Rows from block 3 of a small image classifier, named by matrix and row number. Rows with one number belong to one neuron. Each number is 128 + 24 x the weight over its row's rms, rounded and kept within 0 to 255. All counts start at 0. Numbers have three digits each.
Before each neuron's rows are labels from the 100 images, of 14976, where the neuron reaches its highest value: "top examples" is what is common among them. Only what is clearly more common there than usual is listed. The data: made-up road signs on poles. In brackets: how many of the 100.
# fc1: MLP up (model.blocks.3.mlp.fc1.weight, 1024x256), inputs 128-255
# fc2: MLP down (model.blocks.3.mlp.fc2.weight, 256x1024, transposed), outputs 128-255

top examples: cross (32)
fc1.2:116132134112077105114136115106121134149142082141108085103143137139095120137115132110143120134149097148138130130159119166100133161184135148140127140149138143119108123140098095133144158162176125171173129137127147125123171098140120127148144120111156181133099125193130167156155120115107166140139119101145094146105153131080105145130166134164110101115121144113129107141145137161106125092122
fc2.2:117098107120120107135129119141132109094165141032149108127124105058133127111123146127124178109136100121125132115131163136132123155064165134092100139141094143120139143106143140085164107107115121151160164154133107151143102167141128082186116109152079093125144111072135122140128119121136109122134137146099161124153098101129159125157107149102142134104141082115090105135113128074199105127127

top examples: triangle sign (60)
fc1.66:167129134164145170140150133140129129100138115122133143126104097116115091155108113120077171166104159118119103145149168138117163117104145132138145161117120145117144074141128121146157108152120156162094129145187087129145134115153126116143128106128131121124100160118145107167106134153177105149121121096168155125143146151129133140127139130087134122121148130083126125103145124135099112132129
fc2.66:126162142097100103103105128138138124124145159086175114125150168103167107139153083161165097126148078084131141132122084133137163141130113164141141165163130118134129137136147112125127129109129132121124067151118109162117144101123081118150075130158144115135128104142138078096113133139123119094114162123103099121115116103123134109174135119130116124132155109176094125132106088193130120118086

top examples: triangle sign (41)
fc1.472:145121113138096083127133176107154127138151134154154089124118108141137108161125075097144094163146135122097141126139088156123115103170140106101194064103145165102137103141119147125153146119160169101110102108137101132113117134126140122129109137114138129112072163117156190126126097107161141154126135092111082148153086144091135109099140116156092097136152136140089120120150110134072119135115
fc2.472:111111137110113132164125165151121100079078129130092149148135152104107126148136115167121110142117140105134145096142128123112129150115108109148144104143119122141120150176120136107120138104152139112099144143152142122137102119132091146138127092164149033148103122156115131103099179133146152139130150145080075113117136129157125143170132145134113112145097159128109131157132155127146077130123

top examples: 50 (84)
fc1.629:140140116156112101113134176109119146120156149144114106125119122152107127118145107121139115101129139100158136157109107143118111102133156103120127122137076127115135138158143100117117149169146129131130146148091114149115142137127122151077119148122103141114120148125087135128162098115112145158130107102129158120101075094116099146156131191162137160144157099139137099144105120121123145102083
fc2.629:124137151159161167174107116125118092113090153154077116140145126090141161164096122160097164119142131121106110084103188146152167170086127116163135151117138119134149139149106121114153180120143063139146132117160147129142081120119160132129110146094164138131130102086162147099128151119137115152123138132119106127115141127134108108113120133112113161124103133138111171144102096121149129155112

top examples: blue face (43)
fc1.362:164151152125106155133127115080164148110143112137125128136140163176187155130094143114145103114111119133120158145164125135176110133163078162122158100125128150105099109113144097136159141161122123110109135169133155128142126117140132110171102139103114121123119137096140126104124136103115134114133097089141129136151099115138102152153083102095150133138117114127125175146096110140086135122115
fc2.362:135139123069136136118123154168140125129131141127131133144083094137164101112120116116117204079168106127170130148116137126159127162130154159168128151120133124105124154129121128158128096084131135140124166138135098116110173161157164101127129121162180131149095129098145099105121131119116100100129137083134108142130105117142159183163118129127086136094109156132094099108141119156135123116159

top examples: blue face (28); 30 (27); star (25)
fc1.614:146082126144088118152130138105141096137150113120125104121110154107127118122172151161150097117139144107147164079101165134100122142170144086117139120102148170103148139144087116149129138110142121157101131141112088136089145105092132128122130147148132151105134183161125143197148112115113119117170140146124113139150094146124169182113125120187123112137114114146132142127157147120137087136143
fc2.614:149126117114118120135119139167118143158088109103108073182116108070122147142130119151121151137132139133147106120101166101166098116121135148133126141132158111128132127164174169131168112129126103158105117124146100114134130128091114122145149114172099117124137153152157149139139130136134128124159095159092159134147100119125072141146087147144105131116114102137124130161123118142132079105094

top examples: triangle sign (55); star (40)
fc1.430:157148124166138119145116145126153105123122147166127116096101108159144131155161093100138129118128117148129161164110085163111153127097088159134117091142133179158122162162122121157175149109137111119142090128150182153130120138161131108129149189103140128156104145145144182163129112144126125118152109098107045131151144147124124108107123123103158113103134104119140154118143125114134095085095
fc2.430:164141109099121126159119119084099184083077109132145116150133127118113128123118150143105142122161160158148145086118144085158109128095160117125148144121090125139165121186142136139107112122108148119113073161146100110127142082100103100154119072167131125160136121129133106115107103120184090118163153130119162113107121109140135158170120146141104111146153132132119089131122114134157155148126

top examples: 50 (36)
fc1.353:108153120130175137118106140122146127123118150128078151149097137161139133089152128178158100127148105164131144133126074113149150142157145124144060125170079153114128165139132120148109155153127116120171116098141119140133156103151166101131097115138109127135148108116146143126156139130154165146157142095136112123117078091107135120155111159166121174109106092114105103137116081158145148109080
fc2.353:096110124116157129163103143094148154086154146123130167117143145135122105141127119114086126159086133130160138139134159108106135097115100165158118130091146120088133134116145141118110141133160089135144153135136131110164104146110112161099105127132127121146068128116129137176121081114095077129142171157130094100121125115126104100118152166081148157132122146153104138140144156160088160142113

top examples: A (35)
fc1.519:116115123140109116151112125118125102118108133182098124134153143133128166119135140113090168151126111131094148119115133126155171141128107120147139117166098135146136176108151170112098132100163154090108128130147117147111108055173194140126138147173151097136073141116079133158171085136126099180131109113168141148149119128139131129120112125143088125141088103112143163186088139135133126097095
fc2.519:149137113099164124116156108136135161107142106128105120120137099129117107127131116116132134127123152146117138122155181135106146147112147087149102087145129139129150064126115138124159131191074132150090129115158150155153112133067076136101109117129124137119134120155128141095116143124185103127113149129147102134141148164133130140138131101097122128131158097161127144095126134106133161122134

top examples: triangle sign (50)
fc1.721:138128158122103093131104136138124126117121158125168151122138123114127155129137079076124128127137164100111138120088097145149114160093100159140131120153111161094140097144144084124149137110105113175089116145116069143134095126114125081151128153141079138123128096150119158134109124085134151149102121172104170099156124143131143125080114161120120122130123129084138141129119111109119132118136
fc2.721:155115143122091150147160105158130147096096156149119129138111155121145146140160111120127126136115107139107077149127128175120152111119147094119120108158153092115153117096118153134169130127172151138095156110158166105158187107131121133122168114109140155116164138144160128110141095104140080123120103110091125118102106160083106128136125130156148137118143125164130139148133165176157106132107

top examples: brown face (27)
fc1.577:102125139145141179117108156139108115111159161090139116116129110161152150133110163118123145165161092149106137114111099117200111133173122130161160062165161108113141149125154151121102150105093159137149112109169137113135114072128156161138127150151159118115155103120147117139101101105143124096120148105134124153091132119127088148142135159158091092091084118130148153127156151103084109087146
fc2.577:126099116145087149120166138081169150126099114140143126133136157143125114097124128129171114093107126120131112154120143128111097127124126159144151114166134125104139123116138120142087115123094083136162101138100143097125115175116136129125140097127125108156157153108066114123151111127089135153120095164089112132164075190123180148121149105120154193151158139160089138083118152133118121128117

top examples: 50 (26)
fc1.667:115131173140183125135151097144143119127119157119184157140135126137137101151115115093134137160162138077141155094074153162137124124135140147167108148113129139145121135124112128079140131127162120116110160124073122124130104147094157149151127127137113140132141153125142120102102151076145128118195126106133153090122101147145102105117128135146142111106120108113102122098137135124118116102140
fc2.667:134145110137146156142122132094131107107105093147102089112127188130098162151160171134156108121156157135105101139096095112103111165149130100120124124171104118103138123118167180123131109066124086132145147100160145157127114079144133130137129130130120124154137150161122181160138090114101156134078122102088139116110133162114160150112132149129129169111144063170094135143139162145172144132105

top examples: A (30)
fc1.153:121140115084143155119108163132120122127172137132151130169122131115170139090149149102109117145134114061097106137128133104175119103140148147145093127097137130161151148151154142152194162122112126099125142182135117122120119151110160110129104134107162131105109129088126121110170156154149166163114138094103126171092109130140118137134098118143103099130170105135114115110088097160135156118124
fc2.153:139126115128144098098114142099106124186089120141111128134117120104175128161144101111156120098164124149156129142152118135137146149147144124104181141190163102097094127097136096113112155090136138134102128110165141116165124082133097090079111167102117171147146153145122101124175118142149098123141160158184096115140131119098105107135129147069118097166148174086079105129151129129105158144117

top examples: cross (37)
fc1.155:129157165092106148135140128095085096125151114142095107119109117123110169174135123146133129119128129128145142137120148098138089082135147111132139152127099071155142142102156128128143106117151158139139136154120167144129111146122121134125122090133149164155135158127156135092143141142086093117140145109158153136139114111156070105164096116111140149125104142166136097117111140116095111099124
fc2.155:089164095124091147112111109146139122132077130132106124108154144118148105110125134122139103138125166102139162163102124153089157158113135139142125097149150135136107118140139099101139178095100121124137102089117160122135093147134134134069151123140117133109130121111155089135122157070128182156117109135149114138125155123122101129149136138154116160135129146107149135135126154139114171147115

top examples: 20 (75)
fc1.349:129154091094087139128123064093123204143115138119154138168133107143128172120086174098107102154101147155144140127125114090106138130135119132110134137064086053112127112115085174142116109170105144123125128172119100124118161114108114119105091113149135087117125143154119143147137110101107140136107127108094121162108137159142156153115136156100150103123109143143133132163123126145154167143138
fc2.349:129134110099178133136124095110129134172105154131164113096091133154162112137112184127109164128161125161149130109102126100111106160154125136135126135111130144110112155090164118106141152106148161108133096133142109144090141137141116099126129178117156135135111100116142123165137113125135102085129112110097171135132084109154111096129130106119140180154113135143118086128142140160105131114122

top examples: blue face (47)
fc1.139:127083148091106173122128147116080111142120145132151113148130115152153119095085162106124175145107134122167120128106126141124123120137138140130160149105133176151130118128129173145134121094112114161118155123100155104075131142129099131116123120141125156112132106145150118129131112123115173107110146103118169084141103125137123143126113154148158133118126131128140117111169132143107118109116
fc2.139:125147162137110086117105121122106125155104101108146130125163140110119128137103064147101073116141114120147146152101132098078138163160138128143093140148136111109113128079105114123096150085120131114127115146134124102124107143152107135121160082110111140121147148105132098164136091181088083075137139163149177184128137176139101110148132133145121108122154154124129135139116134119094106167157

top examples: 50 (31)
fc1.170:114127125113124130156131129122128110111112115110134147095122106144125109146116085094138126111138130125099195137132132177125102123130117094106098159113164124154146172129110108100120171142148112120127121130124079087086105123160133116103148160120144149118124106172121145112180094124110127149137089127088142118138080097132148082140150147103116118125118145138147112117158112102120149123129
fc2.170:094129097137117173148100145116114125117137136133124086138122175143158146107152152121111126108116047162135128132131102118097111095102160143124093130098153191149156102100114142125133135136154171129161149128149147083122120145141169125122141096152095122139119135135144112156135137104121111192137153133126129135152123130116147154128113121149147156135158134162118108142076153116097095138118

top examples: P (25)
fc1.265:123129125137143149141133139158134124165126135140127202098116130080119095142080128102165159107106139112153147120119094157162105160122122069140164139132128104123110115146150100133119177157149157123105147080146119124127125106081135130077191123146161127099087142092130125094112140126110102134186133111167132103137108146119124111139104166136120095110124089110096098111149137168121112082142
fc2.265:139111128129141131116119100087117117125153112159132088097108141141120152103158147135110128141121154137134133174149124116138155118145095114142119154149113116088106102125109128102143090124135118167157109136134118116128113148095126098117141101096135103191136124177120113061160080073165124105120104148117088118139132164150096109146102156120128114148123110142146113127179105098142147173134

top examples: 20 (43)
fc1.527:138144097131107157129089127094128117147166172158157077129129132105158139137103118096101172183125128107108153150128110124159099142106108117146173113155090127133147160130120144132118113128115092160136113146128106132140139142138094144115151135143119123102144185116111121120130118094149090132094113080148127170139090130095103135124105111145153154123051159164120171146134094076118091093125
fc2.527:119147170119132083087132099130120140105132102082142146141094134139041112123149145139145171120155138117137134102127113124115137111130096145169119124137146156113123195097084138100158136138141100119120130123117144152144094133108159114128131095161160166162133092101133104127147083149117140101089122086099109100111187164145112153144135132120178124141176155098140133128114177150125165093144

top examples: 50 (27)
fc1.445:116148140128143133123131129137069114134115135123152093165090086098116154164160166161117155132121144088117124128103199091147159123118114123163128155139129157126138134140118126112122150118132150148122112131160145178094106146173125093126089142126084124100126109151146128123118131076108115119128120140114137119092124109102111091126174111086116106143154079140115140122147142174116192126097
fc2.445:110195103133089089154150131159122161084125127148090151148157142143142129125168135130165079101126109144121120127136154122151141182152125072125123100110140099163129121122107143115082127152117106100114151133173118115146100137139145115152133109146166133096104117158106119112108129137100114135117138127148076100088100098182104167129134084160119116163124142159122131129124090169122140131115

top examples: blue face (29); red face (25)
fc1.140:125121137090104178093102170111141157164133158136127133141126170099148134115130118100130158166117137120127159139150159137174145099100131106102141125140130152110127140117145145112068119146147148143148144140155129091075140096103101157155123122117129199135123139115121105089134102151126147146131126133134079129132119091111144149133103134074127101141134120091122114117133139083150125108152
fc2.140:115121100117089105163110044131113081122122141096095162136163143079100162151136136183121169122126123136123120136180083137133151148137111126122129121129114130173116144158129128114149137150126132151151132116118143151117069137157147152158156172121168103093116131122130111116151154113127101110153105093144162152157103099123132105120136143133137109162102164119138134184088160083107133140131

top examples: cross (28)
fc1.220:143196118133142115137122136112125118128127143179122105139121142108129137132138149085143148120111120155126133123129132106203131125172113129111128146149100113118142159100127144154148114151119125154168114129122143172128109089075119111146163077155134151123130160120107133095146095143114097137154108134084140093107121136111083083132164138185151145082145119161146153129100142153107118126119
fc2.220:081075112124125123159102143148151161078125131083109141134142117164152116122067140139121140138155124128149150109108138116047146114075082181138105154167124101152151107171103107168128112091095154113163144146119120129107144133173144154141082135104135096128115147119105109125094171102145135127101136125136114130111138123127161138111115142159129156160125150131108118145130153136122147166120